From a checkpoint of a small sound classifier.
Model: 6.94M parameters, log mel input, arch crnn, norm batchnorm, activation relu, depths [1, 1, 1], widths [96, 144, 208], rnn gru.
Training: muon at rate 0.017, 900 steps, batches of 64, held-out accuracy 99%.
Rows from block 2 of a small sound classifier, named by matrix and row number. Each number is 128 + 24 x the weight over its row's rms, rounded and kept within 0 to 255. All counts start at 0. Numbers have three digits each. After the name is the row's rms in percent of the matrix's.
After each channel's rows are labels from the 100 clips, of 14976, where the channel reaches its highest value: "peak on" is the class under the peak; "top examples" is what is common among them. Only what is clearly more common there than usual is listed. The data: telephone keypad tones over noise or synthetic speech.
# conv: width-5 conv, stride 2 (model.blocks.2.conv.weight, 208x144x5, each kernel summed), inputs 0-71

conv.116 110:126115133063126133114118152099133130167136115108105151128108125145115100114167134110096134073109138119089131156111124105074140136133132128128141161053106086117138124157145094171142098108134145138147122160154137139131
peak on: key "9"; key "3"
top examples: key "9"

conv.135 101:135146109109132131120170128098088186110122144141139164125141134111136107102133156119132127124137145139135157125100105091119145130156175131141112135152111147151140167095097123124163142113133105144145133099104098093113
peak on: key "6"
top examples: key "6"

conv.201 110:136126094125074160114108129151133147110104133067147143172132119143136122115110120189134135115146123132082161132129154087122107099107134079095111108078133114184146118167132132138153123116142090114103137105107088147144
peak on: key "6"
top examples: key "6"

conv.40 095:157135136116137122141110106167131101116175090146198142091097154132149140121054087111109099131096110134125120138149126094133110145140138173119179133118151124119124092118117173137147141133142149147106129144112163127149
peak on: key "3"; key "0"
top examples: key "3"; key "0"

conv.118 102:098104160136117114137145196185156121133120061174123109108120103128127088152142131133117102096140130118157131082098156109149140072128122128172136147127106102152108122152149145146118122176134122153112170115162154109138
peak on: key "*"
top examples: key "*"; first key: *; last key: *

conv.190 096:118185070167100160187133095138127137133140156132153170144141169092159126131104087115131156129103117130149099145106087119142100106130177107097141139166123129108138138145161145113097146103176130139138152165178122161135
peak on: key "#"; key "3"
top examples: key "#"; key "3"

conv.181 105:119066132128142123095124113170099131165119096116170138147163131139108141106132126121148135086157103112127115136087187135112130150110117129150169156076088129145155122154121134134111164190139088186098149132109164087132
peak on: key "0"; key "*"
top examples: key "0"; key "*"

conv.189 109:138117100187111136129155137074136147116141148126149105143161124118112128121171135100151159116151148130133175120098200148190107127127100136144120110138135106127122105162127148120181140142112166113151107130126151123084
peak on: key "D"
top examples: key "D"; last key: D

conv.186 109:144125145101126142103121100155154123147140117127093136118134150130139099161159089120145127143120150104115111099101085156134113126124153129097138133157132125117169126131137093133102114117113114119137179155124139152113
peak on: key "9"
top examples: key "9"

conv.130 097:119165145089126143120114125170108118094120111107117121115134175148128146136153117175133157150145080102140143123160183119054137121152134122112141098177137099134142085103177154143096121128139103116143129114108145139147
peak on: key "#"
top examples: key "#"

conv.150 123:104182136122161140159150103193117131110138108062134140117128133098132116138142130107099132119117135143148083128187149170115119108108142136094103104189138138111121120137139173136108072135108163111125168113126139122094
peak on: key "#"
top examples: key "#"; last key: #; first key: #

conv.162 079:145143155146123105145179133129135114131111128118148167106124117089102139152159137146110114145142135105158174146108181180132156169148118112136174128132145094112162176124130109103137157084129138124156116136122121187157
peak on: key "4"
top examples: key "4"; last key: 4; first key: 4

conv.27 103:155142089142111145136126105138123100159168113103133094114120141167123105109125173116158159120122101086101117143140154116128102153093146137120118106073178119150184111131104122145134156121172150083103096135127133131149
peak on: key "3"
top examples: key "3"

conv.86 096:115115212112128143145132127153132166161109150120119130138130116121135129123110140163131116076129121107106109170150143098127152115135091133131139122063129163184107144152106139135166157145105164111119128154104100078144
peak on: key "B"
top examples: key "B"; mains hum; last key: B

conv.182 107:133106150110130120145106115093112079175113090132109146143114140109148115080160125152143134142158082101157144135117138099146126134133091126155137122115127136150136097107131140134144155150120077143169142107170158129122
peak on: key "7"
top examples: key "7"

conv.90 107:113115133083128162124152124147119168113099122134122162140153147111164102110131132102116141077114116160098137146142120120106179134157136080124132142129122130133097095095102126112159121120088120151126143141093178134109
peak on: key "4"
top examples: key "4"; last key: 4; first key: 4

conv.70 113:120106106125162118124144169123141162187129130137136087157109116112130142146137131126115122147115128126154073138146139111088085125111149127142180154124136135167148100136129103100157144126136127116125143134128145141166
peak on: key "B"
top examples: key "B"; mains hum

conv.72 111:121110112164095109113163150134159125105125127168110112111139082150121121130150153175132078099135153116088109036134144127180139177143148124142139150136175143155125096137131166108135158133121147166092117113133135112145
peak on: key "*"
top examples: key "*"

conv.33 111:113104146129125120137151133177118162110121072156121119168096091135112124131126141107110087139134121139141153120137187055157135093105109126105131135110112168140131112120156128111162135120118088135114142093117127101137
peak on: key "*"
top examples: key "*"

conv.19 097:141117098121123144126174108109135128100078119170138128119175151118119126105161140139135121072125138165153142139145148175129120157131076145160122105176101142155204136145147097127152134139129102131131124092112132112125
peak on: key "5"
top examples: key "5"

conv.176 098:117138140108123123127129165100118176102119160172144172095120162133121138153091160129105112125197149126138115105139130168150112108154115111118148092135119115179158143154128132109137151124127103131166114149142121106108
peak on: key "2"; key "5"
top examples: key "2"; key "5"

conv.101 093:145114175113118126137139127109151156118120120133133112119162157136157143119095100146126161155151091121146128105149124128135180130167166151119199164095112150154111130130125112153147111170124156131150103164136140123102
peak on: key "5"
top examples: key "5"; first key: 5

conv.193 102:140117115091154121085103150129117134158144075154115169109127118144129144134177107142130154169151148131106129135166135103154171140105123118139125120115094127121156135128129125080097139120168118115093108132167145111120
peak on: key "*"
top examples: key "*"; first key: *

conv.81 109:121142114166120133161138108125125152132168147120117119123156181133131133111170110189095135115139164118123110158097137167153101110114092128110107089115097062122161157184170133142120161124132117147147088095132153100095
peak on: key "6"
top examples: key "6"; last key: 6

conv.62 090:155120107152145167130182059096091109106108123118130116137139176091155115112146148165143139108116150133124164154115130104126131110141139121137094135113133106126175140092136091189124130151144131125135100111110086119167
peak on: key "B"
top examples: key "B"; mains hum; last key: B

conv.123 091:138136092108146135128131147116127121136077094109131112074133109096135100088103144087138138123124142112102107102123127102145186103112089110160151098142149136133165105131087137135142156155098119179149136082151140151190
peak on: key "7"
top examples: key "2"

conv.2 103:117135124136129162203160134123118178155120135155179136142136118151155131132107126148117098124139139134118131165104140132133123136105091107124120128085087125137174137175151125166143142128116152099095148143105110162147
peak on: key "6"
top examples: key "6"; first key: 6

conv.103 092:109149125142127095182141137160132083134138123094151130167143116128133160139093106142127156103103136148139102130196082102107158115144116154162165087161165125139124119130116092145161188154115099158141150142117146080126
peak on: key "#"
top examples: key "#"